{
  "num_classes": 12,
  "inner_norm": false,
  "init": "kaiming_normal",
  "warmup_steps": 4240,
  "adamw_weight_decay_other_params": 0.01
}
Rows from block 3, named by matrix and row number. Rows with one number belong to one attention dimension. Each number is 128 + 24 x the weight over the matrix's rms, rounded and kept within 0 to 255. All counts start at 0. Numbers have three digits each.
# q: attention query (model.blocks.3.attn.q.weight, 192x192), inputs 0-191
# k: attention key (model.blocks.3.attn.k.weight, 192x192), inputs 0-191
q.144:165123089090123089120142100143094090140134134129144141095139153137125116123117120105136146098117117145100126152134158083106090152143130151141121138123110137133129140164153123163137153109136089120088122106129130129127093167096134142079115144109128111110139135120134113120138102131123121127122128155148127154161071159162122139133136131145126126139100151100137125159154124161132117115175111120104120146097167093152130109124107112161125101143126160138152108129130097134146080133147116112104116114131141134130141177143141117129124158085117145150138122092153103106108152168129124089
k.144:134085179124126153062108099150124124162156136130119118096130135088126154110086135129086122136100117135110113133139173118136111135137190127095146121085136124150127165122107104173120111143116150135158090146141161133151126138064109087130152151141114098105137091135144125108124136118132158080133124115140098087116159139139112129098137132145144157146129136156153134107143133114110150120137128153149091110125165149113157125138126089109121136134132128149141134137132169142132103123169094141143124085130104118135101104146143091132137131124122125115109128104120114133073092153132155117
q.145:124121134130123152117138147169165126134167137124103125156131099136148122091117161093156136118137145131142093124120137093126125156107148134111138146130108153136145140125125114154153113099142145111151142122124150135128162143122123158129141118096141113099113101138121150149095118128141138135130158149153152138114112125126105109110101156139134135113121131109118127145134128101104116075166117132123154134109129117118091148151112130125162111116108127093115111114121158154139129102129136149128108116151132161131150126131161127090105152121108111152109176139126142095160141120173169124
k.145:110105106115134108151131131143126127119148091101153148137130168124126131126176144145087135125153134137101148098128147120100127139115113133157102077121131130171122136081149136128096160111089118156126112149116102101135134157107120102097120133141123137141096121101139128138130109153113125155113164121092104135135155078137089123152107114131122118129142111123149157129145118117082165146088123125139088151140133128140132099141162129105129136134161124143109099136135093093134120094103086097100155146098137128160095128152123083117129098105111109155147145104130130131127169154088107150
q.146:137099169124128094086123132152116092124137149081153183161126086157154125102105138123138142133151131174124106117148143102142113103147120136142132111117153102138144129112078077152131102147125123135139179148109146139134127110133122118136117138153134133105113119145116149155143133113130120168107116137133165141146144115166147113123151125114141106103132145116149144132119137113142133121121113126171080136118151123189132099159101119150161147123107165149080096126085110155125177139157141123131131126139130156128111088102135123136122143111136138130100113147132129106130128115156117116
k.146:090125123151166135099114100137124120151086113136089100111146164152131100147110109140151135123116150083151143120097105115118099165092152129125165095107171149123118159130142164145132162123145145082114140153128176097187148150133103133118134132133168162096135129116113164137137129129113116119109147134127153127150115120147141146138114089114090120157149082148110168085112125154113131140121159128107136140111098140122142120124168102148162141119132091132120139124107105102121113163128115139137112154127146142122131155139124126138112087159128096115099115144117138128118128157142120137
q.147:119133104188158155104124111132115102091123136104105137110160140099100135138103137116133134094143122141131127111116140171109139135071155115099127154095138129134124117135165101118114129130133161118108152134153133143147144135105110130116095123084122134104095104117127135153110173089131122132145084154135119131159060120134157116095131114114137093166109087172101137139156153149156126113100110150149130175168166106162134136085137123122147104101167153131128115143177178150146159139104128126143166097160158154127150163133141147089114085096134156071129126118132093137151147119134110112
k.147:100111140143125116174116155144151129112122129129103124108094110148197111140104134120148157109106116125150128090143141097140144131142120129147118098170141201110172117174065143138102140169126076107110142161133116145134135130128153100134139136110081144189142143129123150115131100138104135098124132082112126141096168168118107133110129137086107142106134142106103141129131175119163093124184151155144109115128213094079126161129112141138100121107161051122137063087126111129137130115136164164092121084098095155082158111152139110112111113182124142097106125103110116163125119125150164117
q.148:119157177133126103120111171130110133126128147129069126142107097158138105109082111121137138118113129111113140117080154126123105081110112089118109129117162171143130124125105101122129113112131154150105148154065146132177150133136145122151119144119135152135117095149116143113108096130149153124131121151152150123110153099141118097066099168127121154125117138134126140128131120117167120106105100122148103107138134075145128166107088112083134147103127144154111126133134159110112123126086128136144073103145172139089145100125091102134130131133122122097133123139126135106109126153151124115
k.148:122106101131079106150141120090129155093109111157088193090115170117118098134176120147147159107149123130116131100131133194144109129162088094135101103160117120152121135139146170124149127150161074105110098143145145115119112164106124124110139114135124132153148138133150170141119109091145113152093126114171085123120130127113134132127083097176080074184130113123158097159147100163153123128127124143165151160137122080096108137093108085122139141122120100109123137115147103155087122137139128090116161151120201155133067120128125113136141098105154160097157123099125123150123121106098136169
q.149:133147099136136141157126129119156126143121105135132106134129114156157141153125095081149071115165102139065130145114141118144088137127100112116124128107100133098141142130119133151124162128127119139093112155137137127131116121114127120125147135137123141109134102126166133162144131112134154127151128114133153108105137120127134129137154147147128158106126144093139106135140135109161115090146125112108096127138140123145084156121133134155120132115156110114139159110141117090137109147136073083115143125136124137122142097103115117166178122128148150120129135116123136143093094096150125153
k.149:109131146116138103099154133154072130141119130149143142157146181083141153078112127142199078103138151127143121139098115113090099137164106148121156156103157139152123094117122125156165123134138097103138142100115143137147100137145135120113149126106178162101111162137156120090144127121140131125074110095106124147108111110116159103153133111087104148128156134117141111118096123095128152117101142114088161092127095112153129139118136130140125154117125156132134186148141086124142156146080132081114085133105120098151157127138096134115158115178155153132106109090136105113162141188126097116
q.150:092134142115113147138137140130085110156121161126106127118109102135110127111104159141132153135135087128122098139116128081130133105143113129145144135145133117145144153100096116128145122115128117116135148125131129118106126130143113162138143148141112138117129148134143117107129135154123116147119127115124152104091118122143134132148162108147148144095144140105128143139107103149100111138115114119117114095125145154140151114141126138168130133144185130122111128160069114123134156109123135128118066080161105134111115135124146125088146136166167119126134149139138110133092118135127163133
k.150:149081111150139117094109121109116148121129153126111166177124136156111071145125152124125108099108137130089095129154148148109148147164176124153110120119118134132152124158176117194115074128113139113109083183113112096112131100122118144129149121101161136123131139110131119158125103098164161142110143112151131150149133117146148133160101130102129110129144112133112165137138141115122176087126127146155107146131121118126141108135143139127147183097118113098138151123166107137139148134139115115150145145146155113131102148133128136128106099063060122087102168104198120123198135089133114098
q.151:111114171108154125107142152118140125133141139175128154148123156148097148152113133082138138126108105149133124142137150123120122115134114131125105117159143138071141149117112155137124131125090133126139144141130107104124106092145125143117156081134113170120093155157173144082141133143171153111138159153114152102102135107138163126121151148117155129164116128132134133126140113153148145146111154151171108107129109123151154125095128150087144127124126133122133147145119119097142124157131142120123097133157101113113123131119151116126184158126104120127131128124125101129096118108120114130
k.151:158137157153112115174157186105127123145123148145118099118117152151143131120108102119137141135130113134145110128114151149130131162122112125141133151118136119172105119133158117156116122115087106128092146142127146121158153128137171149141099164145149089091147099133104111121152122100133113130120115102141122139131101149148109147128142122146118128161148142113142109109152081113123151118142169154127149150132118129128115117117112143137150158143127134130124107124129120144111119125144142132162164115137118161112143127081160131131081102143142133173154136121149129124138165151133152130
q.152:125125126135110125116133121115161104123147123145100133128140097100161137128139095163127108147151127155117088106125142119135112113146141151122121132127108117133120121124152111166086124149124145102149131131124144140147148104124086101101130113137113153156156163140143124098138131166159146119137144087126100126127106125108142117164151117114136159150129114125140166102155168100116104144155158133154097131168141098125139134118147131111125131115147108115114121142075134133096122140164136135119125113140136121136127120136114100155140138149168131097134116117111118147129125108128165124
k.152:115092099110151135159136157160073127117137097096130114155103106123158134149100152109095105130157130119130137176160109127150144124105141176102127107151135087111106110142140134118163141146129096142108133154084131142133109164178171097157104138135164123101137121120151153122111130096148157152112129128127141121147120161129124121110134105166118096137154113129087129141098107131187112133139111135130158114139131120142096128129132136104133112113102136100117106162123119109140144100104149100109127120159132134119129102107107128126170101112138146120128167098146134141140138159118131112
q.153:125134119123127108118168133119096098121151120139102113080135125125161170097131137070142157090094144145123125146114130101113156134152156132133141129099133155137061142165138140127180129129091097144098163101095129154149076139103084111125112157087108141123104135105151130136115108113139138102157114151150159188133129103165123130166132098164099129117080105097142078169143126111153123091151125092123120116184125143148179110119134125142168134121108118116095139155113117128121126150112081138148111118166150100138108155146115140166142154111122141116140082099154123136108116138131117110
k.153:187114111176097124093113133137131142154143138128126139110159128137136124153138139171139111100120122174111117142136190160081092132119124148136122095099131119181107124114118088155094119124117163132071157121128131140119108104123132138138142116135136132129135101138130155088107140115153090080123166148138134126103144173112117128091109101156163110135098170156108117097126144146157130128078109136149105107114138114124101136089107150084130117121180126144130122114133169119151108124126133146114134136143154135110108163109153109135118089080126101144154148138119138134061108133115123144
q.154:120139080127112123137122152132121139120118142141159137109141136116120123138123145142149110120125133138146145138163122094176156143136129145138144138130133105120133082143132144105131147120117134131114137158102105146131108164144123092112134156093160135116141137113183095156119175137136152105141136153127108134158109117166107136141125072117104126137122107133111135133128127112113134121152112123125141169133088137131143133134116132112135121081145153146138121113159132104150097144102125106129103131113143165123168159146145112152087124106147157108134085125149140108118127130140141143
k.154:094114192145155142148109148089141167125153066093115097137129125137131126149143099141111165153151129084166097093131112118142108134129095145095173118133136143125155108093082135170146137154133078153125114143149102134086117088083130137124150090138151142145125109139154136115113110157105166135106112091097131088096141086097193142080172163082138168146113154127150134158125119123114141143105104119098112126176182111109118177141126114120106149155129158147106179159109121122140108123147114142132142106128094105140144119100107124116181156124124098139148133157112165142104137117139142110
q.155:106127115114126128113126103145129141111136141122130131110109158114114156116114122137106139159095111106109119140161138122123154119126138121170114181113109139120153144094106153134140132114121137140125084124132125153107148138086125140127113115120148142099087130116115107159178163118098138143110113105127145139119149143124151127145163132121087139133115119099138152145119143094089160129143121140075100125146146160134159114154158134159103118150121086115145107132173137137075083113142143097127131128127129130131118136125161130156139154143156155117120144114128121138172124125100143120
k.155:135143122116123120140106147093082104095144163156097092106124121108161098117109119107160144118135109138103165155124100118094138155139142146171144080135153127124140098135198150102113141121172139115121136096145121100130144093107115122144134089118111132124139066137130119137130088137072125115103116109167105114118172127148102096135163110070142152107145125134122125092122112128205121133150151120151139126093119180145147149115079139133105103131120127126126146148126124108128147120103118161171125097144112117126120132119163099099134134161088092128147105117159084117135114110123148143
q.156:129138129142096109127129134149098114138103141121134136089134148098135124117138135140135144102131109150155103115100162104088128123159116168134126099113127128157108158136126123127162095130128134130136140134147123112121133144155112095136123138122126157136104106127137101102133118111125091138105112147111148131134108134137158113137108118134148144128123153111114170107121113108131118151113114136131134134092119111112135117155131164164128161120140137172119125147116115137174139100112092146090091123148108124122126139143119152124151180119178133159104155125145132152175155099104115105
k.156:168123091106126121115133104124120148124133124128126116132139078115128096145153102120100092127117127105104123141140118130128123106143121092124132115127118138087115099173129061117089150157109126144128086136116096095118160087109133132126115107109113097124124127098132082134181183130111121125133104121119099088135122113144118133109142095124146113136134140136126152123138115123126102148148157103172117152154121140148154101154145146163134114146105125158154164134154119116122154130131151158122125133138139085136132135151147141156125105123103141092124122098152179142180099120133088114
q.157:161151130131102148122122140105131081131139153126168139136131141108113142111143125108122115115120093150111150132093122145119112097123115105154096135107101109131141118118139114158134119111118115126139087091122135145126119117114138127126122128112127148121100124144162143128110081129128110127127147137123142132143128129166165138111110125125148147135122142097124145123150110144124116141147149145146134161139149150142127140123142132115140105177152124115124141149114128155085134141142127139099126098156117117107121108109124109145143127122135154102121123133192128122132112132114126105
k.157:133105115114114166147112127134127114121116125111147087103148102124134136144104153097138113151178133100150153141151133088127127160135174081129115115124105134097149149113148121081106137112146126108099127150117086106131123126129135134134129152113176124090126167091161071091124109102105111138145118131126099163130157150153122143124140143100164132127127073109108076121113142136116115156149140145107112094171131158148111107146133094119092145069108135131157104140125089150146111125130134150154143119126130163116110130177134077136082174118091157097102164110150108131134127132142151108
q.158:161163146112113140117122134132131149130148101090120099099114148133094104103133127099110144123134132157118139138121129143136079146117135128135124123122122171110139125107166155128123135117169135110124112138143113129136128120108119133088127148158130091133145101119130134134105128107140120134172104137147119148136122108123119142162146151124131157120110152122117110126153129132136122104119118116119114132087118115126105137107101136146121135125151125116147153123142098098140122107118119123142111109133155142118151117136133112141142120140131132139143159121120108130150107135132147158
k.158:162147114123102139118147107133134130096138158163123123144132135089109145115127113122162100178120099121125133128097116145106092113135109124139132126123093127134144125139122084118144111174119122131119115130152138150146150135068110085136149134100126159136141118127150145135131158122139090179121121169144140111138183125124118108088137090104166107124132106107107094168090139182132138107152120120135145113115147124114118124137132133127149115170133121113128147102134116134107137136150081122118114099114124149121147161169148116117131125125131114126120142062145130133122120128112165120
q.159:129106146151127130154107108139115098092145133143130131158128154113115144106102105127133126141122144172110077130170110115128107139095143189126151131111151114136126117133097116124142108158142112094123097182163163123156138114122157111121119121120137123152124150135128143085150151067117105124163102144134082130138110144129124122133139124143133125130114156105108131132169090115124140117123106117146115134141132116126125118125124144129138125121135123125124098127122153117148126142151121103087150130118126138151135162103102187130129096123144148110110126164147125126131154106144175112
k.159:134086126110117142158102148107115137121152145171129126205136094145131139135099154117128137094135161097148141120134136108142100147123139157118116144110151117121106087115135141142102072125136147090142126101120134127133121107124154165122154146138108121087128187102093113122113145120130146095090105119107120114109184126117127129133164155122134118104163149132119123113134137112137118164155144123106118124123104145131137147109143140147139120114127133102124109153133132114119103137093153148139096074142121120161156143136128105136110124123155127121135121147113111107104125117126134112
q.160:115123137140083121156124149115092144107158130129134101162114108153128115149150103114143145073155144136101119112107114138141080151135130125103160171092117146070094150127129158168087138068135112156137153108146121171163129120156149121122114151100128119169127103155151133154135100100160125117117140136145123155134168160167120137102066117148135160146146127111132120132084108158144129113150140117139105091076134151108127116138105140162142148142122123090146175114121103096118123110184131120111130155180088133078108108154129111115113167134146141138154097103102094109131121104144130156
k.160:161128114111121092158132129134096150175114120100102172150098122133150110114155135110194121125146109160139126140120127139128118127159148105104072133170142140074157132155114124066086118135082137126107105146119112116164120111125130156169102170146094128115133168102100134125126127117136179161081119096139128158113135100123109136101166117134134103106151110095081162131141121057144125142134168131135162120125134136136109131119124111120081080130125169107110106107117118127150162093137159181120120150126124115118143119148160172086110150172126130107118137103107137162088139170189149134
q.161:110139159121139138081130126152124124122139131163112122137150125127112146122092114123107140092112135139137157121151142134112101153128175136123164144127144162140131126129162084106138139122146111137112130110130115121168141156169104135155163108109127120118161115121124136135147085087158140104109119133161087156139114117146141111109091103111091111095166114134130156169100152150145149100125126109117102127137106115105161131134112143147094118108146139129129118125164159137126141134115109114109125084106162116123173082119092143063110106127146103149098183184152126128136142166113158163
k.161:148161139154111143111103127136116127089133104137141101098131113121104147124132121156098153138119121079098152122117115112133154175107155091155132112109207177091107111143123113131136113071095150172133175130154145091115164112104165098144105149165123160129131156083128113144132159151106136126126124101139109135153131088144120146104125103123150158156136081140109116116094132153128142126138117105151123106150103091134066102122145115169122148125088130094159159148150222117126154138092141132102152135147129118162113123137133150163120116129139124102110128113176177152086139118153111128
q.162:121138135143145159119154133169120123126103115132136137145108109118144183116124142154107131109093158149135130149129130153109073125118149127137124154075110126130107134133085141143144126136119123146061119160114109115110144111174103126119097113143114088145099099153092152147131157139166139162115146098097128095209149130110089115129115157143092154132132124163113163107113107101081100143078135157125135102113106135115130130103169150145156155126131068121142110124154126139135101124123173135132099164168160120116109128139159121130090162114166111118101112132095122154198151107116138124
k.162:084109120121124117063134161134121071109131065054142126132140113122095139117148107132096118127090128145130168117114139159103151131102126130098137123147146151155096136123093164120117158113112093122144129129142119146091134135145162097114139143140139106143143139166126135136156123117128109130144152171137132118104132110136159125144144127138120143133126120128169097145128169124138160122152135113120138141165102131163148116174109102135117120126162135139125117145126106124174089145124142116102141132151098133173118138145110137152104125142128137110142157146123150119109159132103147135
q.163:158114149146163151158110146129122124133105154127087153162155099121133141135125147147147130108132137110126130174105113099125109181126129140127085133099165107154121143111156099133104133105160109154145132103114138133156114175099106138122176172142144101096109096155180149109111132103117072098121125138129117114176139130156075144102085130119146128129119163102091159124156112118136114112082131161106123117112151142166139172073119094122118129103170162110125150126150080118146114158132159122147193155122128117125120128131128130152117145081179116105124079110114132142162147130107136126
k.163:166114087106172112085186111118157139135144109138090143136126159117119116110094124125112134136125114156105118166126155135112126088108115117107112175143110159108110191083152106163103090133067138109108151148110111141105101137135144139128140163124146134127150112155165072094103135144147138113095131104145119141130128104165145141110125100172097129147144179062098107137162141120104096141119170133153135161131092131093136140139116096148127125208165106139126132093099156131162115090077156078121101107142160113164166143115075158150110079116131162146121165106170130149099101118121127102
q.164:108113119123152154059101136101166105148157097123097113153127095116124079157133103165116123128120107103149098108125105137153166114135095144108103138109130134119137128145115137087130076146100154122195108129131129151134096100087154110082105096143118127153125128139152092130156150110147130156132139106129135114112118122174138094114150145146137112162080193120122112125123142100169105118105131139133137109176127124125124116167144100126123177187103103086155119118156135107137121113125150136102102132115171099149109113110145136151119135169147132113099150118124096122107140097100115136
k.164:132073138129128092108103158114131120133125137108165102124140155147083138107094119109090130115178132134097123134145127154099093159087154094137149116131128114162108110123138116149155151114107146138123185186167110160129122122090137115143115123139166116150169139092141134121113096138154116133145133145117137113170117156126155153067110105112095134144111140143095113125168093144043159118127145130165097136137121104174130147145143146128092135102124164155153117128148064111141149171085137144073136123150084204159105137092127147159126145118089132141089128127124112156110134144142113115
q.165:102097147153127127118124118102140121149121151123109099143108114118122118093087152129126134130093116130096132133145096140109136094145138109063129105109138138119118135178138158141141128117190116109134108150152140076094184122126093148148130134134116154138121151133137127108143132139111158149130141115119125102128124143160121081120164145129123109130135169104141118133147130140102136124140134122130121138123119179133145099132120135166124149152119123130114141104090101111164157094149120120156113124148163137137141118141090093114105156122139146134141143162130140113133100132124141146
k.165:109138139145098092140135124113166157099122147179190147141110147154127123108155134095150145169151123156130139119143123116103147092130087166130099126151164127106125113110122128124181158116177164151109165121099123151124149172169126125108146138133140142147137141146093124172118129157116104117099124117117148112146134121147159105196133138097163148138120145103122105141129121130141125135142117109081167129144146099118066128162127148119103137140148106123100110092102130178118108150094115133102124127116112153100133148117132136132102141135149148142111122117129120154145131121138137156
q.166:124124116149111108177111156144143112126157126092148136137117170153126155137136120171140117140136151122154116153107103134127105107154129123112126113138164103110126099111144132156109130113114155119100164121119112146136106125107151135134120122109139117114132136166090119170112145141139149087103074138129114106111162116124151166124113105132141176128135108135116109125113113137116120164171175122148132127133133122148155155129123160111100129110149088140117115144145152120157143182166141144164163109115064122151113111109085125119136161100088106139138133137107113137138140113151112103
k.166:166134145120100127111191101173097130155108129134119123148144088115173142151124098115118107110093150159131105164123112098117131096117097185127132148130145121137117148160151108129143073133107081161130116085124084112153147119138116147118129109087148163102143100095131132118125144114126152098121123154135148125140148146134124125128156164129153117120074155112116126107147127120158133108120151089154128166142127149109112137115123142124124172126132093132121132146160112139166110135108085134106144142121151103134131144142163096117107144136166166103187144117160113142125136129180126131
q.167:074119109119132117086100134120149129144120108141136103129155144092197127147103112109121108108115111066095139119124143108133162128140151120125141122172127112121134105120140131128100159153121118116124107135146105154116094157100173155180088133114156116140140149141147121127149101126131149121125076123135102154115150148093125104110138114114139131133182114121156071135173115138122127145099148134115118133112144167101117139129127112143114145121091102115136098146114106132119150126174148113112138149143120109149130128125115109129134171104136108162142120179113121116169122135133127141
k.167:074180153109124138133143115088122118115123148136111178147130168134155118179134127135086120088113153121110147130120123115170091097151147094143133090110103109152103115165124128150164082136138105078110086141093111119135142097109106131133147124109136170151121126134103115140134114112123119111148123108156112139106119146108131105158146135085163132111114100137119143115131097111168148142140106115071109114119129097112120162176157143120126115092136137118104170123135138139127102150136174113112101131138136132099106147151112097165124122100094117104140104107136144080121153123161088089
q.168:113136095114157145090120126118110099115154185139139138095118155126113118139121151119100128183136136125116124118133113197109146114168082149093094106152125133079107064087150173126148155155158125129109128124153121134103090127114131081124101101114125116137158165138099134120137139140125111118112111139146116075135108157131165081120149124122141146113173111146109120164132105169131075138104136100170129122202133101112166084083124157081114141118127134165119108139157142102099108155104153147130119128171096139103134159142134080127155157134094108145114133103122125131127097129104134127
k.168:130125132140076116145116162095123143102137125134092096160117144106142097145120119099153133143101069149104129117133153154116121082120187151140115160119173149176137113147138103148132129150146086144147100175099189123156173135145129160079111125145156154127180066137109152130116109159130093091138107154108168142134116151094118139159135159109118141127064117134143136138100162129191126106110098168121127133131109106130103129129113155137083116124149073078121104115147151164136107131125114124120176138119136128095147136091119089168083124135159113148173089146101149111138135126132104149
q.169:129189137161080111143149128113163138109082100142158102139107104113106147096095145184090116073098151144149113134173151137127069127139149164161129122061090138089136120160119111092153096158130126102105096110116148128119153137120133141127129157114114114146134102124116108133133117089174161129113171179136107165123144138104122134170056145099096088120105158126188167088146133079109151143120110099116141107154098107120130137151156149183131105148155110135139105046129093192152123113114123161101134090115160116111148107176142111124147157121161126149167114170119127113106093129170161136
k.169:115142091121134102116129133121135081147107144160136163142124177116133183133117143114160123143155114124151163127092128138115136100156118095131083164147128164154101091144149100081120151119111075135173124073144066117138100076131110112164150141077137120120095145149137164133099154180187124156133130138129155120118192101131105122134163067124127163153177092106094120115122061177193147110116128116132162066130100097134151135114164102129142138127093124143167117134135097123125112115131107111152145127123152133116115178118108095119134145174140100114100107111142123154116129102109131136
q.170:148122121156128091145105132154129110115120094139157125163137176123118148114136141115113104100107104159134127092128129149129116118152151054157102098142125141126153126177095128155159097103108148139175117122139107127140123099094133085088118147110141112122067144123094125168070136122109170117164102109098164139144118140112150110109140115141135155138110147136144112132123138127112165129127116153096101118115102126132143127133077169149097145127158137143071128123111130165137156142117142118147152119168106136099148153131135124152063109099146113123131178166143080156136133137121190139
k.170:120163147118137116154160175125162100141156123098129137131130147143160132133157148130110101149097151164102116127128098166146127124115174072137125126104118132135134125128078139149162120127130092142123132130144138133121123161108136121131141110139133145165154118128125162142132114155116168115134170145131134140129104178167097130113075114125075118151108158171111100111111120120088129112100087102101111141122102114098130121141145085137146156198157125167150130141158125129101114155100149149102094092119168103147113114072157102126124149125147143142105157133149118158113141122111066140
q.171:126085157108126132104106125114142122103119097125147127128121186100125122113118136143121147135116168120139104116168130183099153136107155154105131107164148112098113099127101166137130123125116159113140134130111094121124145126127119128119116102121099119131117171162146101112132132159109086113114141103144133090095116108126118097126101147111109154151128107127125101112116141107131159094099146108134119130106124168154099126151153164102123111135069138136175114122118179131109162128108132138126122125122134094145136127117120150116119114137107130115133149163133089131161156152113096096
k.171:124140140153151107097121158137143141168088122133105107116144093162134160128102146116070120122130123122117129092116124061117144123152108148174156116081082108101158106147140074111124119135128134128142180158119142122153100093129130125136121181137128152147147137088123124082140124154102144163131103160157122132141125117125148118144113148132086158075126119127138121126125128124087114094159125127127128123149117079117144140150147126142173159122131108151146077129109116101106174123157115128119143208142071181127150143166115076170131155110122149133085123115156137106138091096125133131
q.172:141098161142117150155085105157137142145101091127095139130097111098108091141136090124085135106100088068131146108116122176139151117111165149123132082144139122107096132123145123101133089148145136150115108158153136124133130136145146124136139098115121135129120107121116114072149131082087160120118115121126105157097131152090159121135107113167127132171077105125100167148114142107155127129133135181106149186132074164121089160096145126144090149148178119125131132133158122125112131140105125126133145106110158097138146123119147131153099111141148139117132079131115110142170105136110127116
k.172:131101165139147125134112130141086105119129104162125113108128127095117164101146143112118084155130096137135149085112126097127100111090113123121105103074117095126136130077139115123142110129153165154122126120155108067104136167089119138126147151100128107115159090135117144146131107131128110086141140169142150079171110143143124141105130107185139177110135140153118088118106131136122163121133088118119136152129113111158139108123119097126126107141157076171118113183148149173117079160106111099159144142111115124164122117114113126117127108104124083137153121140143132108083145108098137171
q.173:142152105134124145141109117133118112153148146118140122067103104114120127076088125132134098134127124118119136146149110113135095123133101117148139163096135109080130138118164119163153140126103145125076135128122133144113120122105109130144129125119103132161115083110144167129143138155130147097120141129132134168134119137121127135159119150136140151150143078127132133148127160104138124113162176155157184107143131144141100173145098122134100140116176113140109135141140150122150130119128125140102124063104124104118117153168128139150148156107148139161147123149149136133119144123172152118
k.173:130144106145145131140151133117192118115128056140119097135116108113143137098088140118106158144122122147068119163114113077115137166165166102110135125090092130096166077132118112084058150109105111152118133122143154136109123159142168104142121093133132114104114137140130134157081169137149094133128104112106148114145123129177164119116124115124120144126158129111106097152139117103091143124126133152126125109133092087089113131121137138133115150158114113118133141078114100098136134107136142144085126118124119130153096127129139118169087145134143171082082178143088101144106120169137142151
q.174:161134099113106138121094162124149138105127139145094115093125150164163124133123101120123142112129126139184125125107127148134162129091108119106119112115144164072084157162177113165117120112086101115150114155069165119160182148153118133124142144121106110151144069111116133121128132137116142131149124110123133128100143107146128102083097124141107086102098114144095170122089158111108137182077148127089155102131112120135105138149101118139121133164114120152108125148164154139076125141142103151142133120129198084137120098122175145106107115138145086149189103143123142141152156117173123109
k.174:124147144114142131077101093118079112148107179131107130172127114140123135159125097084090114109167120137121133154159151117139145134097179093087168104104140110122142169138176082192113110128106132106157142171132125107111150074096141138197121129161184147146156146060093098112124073148116109150087103104126151089146106125144121166103137109141171117125087153115151061153114132156132117132112131165162116166105114125140125149114128112123146134084114109132106122161178136111101111102124164150167137119157103104110101125118162087124122139132076099111125126111138118118136131146177128129
q.175:150138120138066127103140146142157128127145121094093135114109104120166106132166096127143098128139128161107131121111166114147157114159120156185128123111114128141134111181161122095107124111114100130099137103121142122128150160091164143137135131141152112138158096121099131144104128168083126129137132193128143131125135125124184148104145146150118108095150128132127130146167113118128133128113153124127162114127110093101107123120150121106121118115116093137112179130148130104127140116080085111149135123139146153112100140131142084148129106123103117120100144142153117119132127155183106118
k.175:123197135146110124107129154161082147110110139098116113158145168153129139123141148124161128113114145086138133145108095110122124155145147157103174141138144176129147124092149169145130087141136145126102135136100107138097114122104126117126121086107130134114119094129107137125106120153140141100109098073155156150113128157099115118137121152110099121114174068117112131140136126163145097147177119121142159145102113157106140111101124147130105110134121164061108115162153166098105111127166149117135103130141142082141130126102132123109123157117102123126121121134113121129146129093141143148
q.176:138116132178106095150141155134107136133123135145111113108154119126129145124114100109140074104115091142129129127111140125105102108153124101120107121144153133117133115148122074150139119118127106161158147167141131123122108144120124155112159164166115130092120166122142137095094139126134144079125124138169162138102151116124146149120153111144123122103120176126171055129164193097119119148109152109143134160108118113119147168132083110137132107118177136153082119107100118112138134090131127093146150096127116108089136145095112149140133101151136124116116084118153136123170126110146153140
k.176:111161116134122122148120114114061156133126125148107144144113122149080147145127117160145104164091110135132119163157157137155091144080108105138123096125087131151135197099080162143173111106129128141119139111124127127129134197149079178120136146141135127169113142136121153127146166132128083093126156101139133099084114120130097127165196136107098055125122206098128119141122121128157124177101081121166112155120162138134133144097086120123203076119136142115131125099217185130155113099199086145177119151113173137092131147087164125084142118165163068120136116089114104158107157125141129135
q.177:094112127139166116161126125115126109175156137157128175151159139123131106105095121114156100113188141119105126122136106113083131142155179135119126125132124119115137151136104108122129123112147111116128088110112158143116123091107121091121119119126111120146098121111070160120105139143143169146132174150158161137160103127112108146100166152158145124154146095139124081123101148101119094137121131093108127075147142104132137161154134101157109129118150111119126122127146109084149088102127128164111141113132074137112115140123108094116121106104109085141156143127161141132099135109153098129
k.177:131166156112118136083125085150102175116126124117087091114156165162089141155072149133104141113141086180108105127128098115117123152177172074113121084130154141102158120133132078158081127161154134129105080152140135124087129073086156136120132134150077106134146162100146101113137145121132094176121168104137099174146147151129138145148112093097108130148133102122154132140128111135089130111143171133104143071106119120132128105071169132202119155128134132124116131106138101143115139074119158142060151076126108147133139156106148164137119151153089195111066187128147103133100116129150122121
q.178:131122073175135115080105123113113107156157101091138112094142115120126077152124139133101098126145125117119152116120146115123137155133112117168114130153157134140109131116094111110126138108105161136134095114120107127139147087169157121111104135122116151132144148183120141126093147166156146142131139135140133204102123099102181112122159100098115079121125081079165140105142171113123118180176202151134152130131161160159113093153097134115137151147109101113111080091139111134139165135092094099127141086149128150103122146118136115175105072137168123158135146135162113148093129137134112161
k.178:142165121109160094122124135121114096127157131108119090133146107105115117171095124141097084097096148128082158113109116107071126168072128098165111141097145147115108096127131104129153168104103134102111150187132104111171141166124118083171174116184149138144121136113156142152150159110148150152155136131076103172175183150111175129073099087111138180112123135113085158166098100153121102116169164122147149116137123142113157113114127112153182119129071202142169113109138071159132154095067166141097128115093122148127175113124119139121127159083119164082147139141127137142185131122147092050
q.179:094129135118141145157127153134090149134128137163136118145123168127187126125093132142110103141115116126103119154142125144137125112084165098109154191135143138158141149123095109121108075155148110074133096145154097120144118118117099118128097103173142148132131153123149131160127094182120120125128139136131163106140130132128104098147165115132122116110126140107140133133157113126113100121092156187146102125135118097115124131095168103153123127120128170129152112156151084154129093117109133136086138149088110119094079151107116110132150101092136117112115113097132086170092126122163108120
k.179:126128139151132149130151116129078127131182186100100141163191153161157143120144119121137051092120152100135152186132107141173120074119123090107162150149136148131112091195145133123152086176106081108127117094145081177139107084140127149107132095146145190112123146120098084124097105130104147090156113140077160100141137124070106137133099131136122136128104107148118124129098114126145156138078109148124113064124108138152141139122091150106157137113137101179129097125147110146140136114146133130121175164102133124099134138102109166152153156102136100137133131169133112107140128185123119120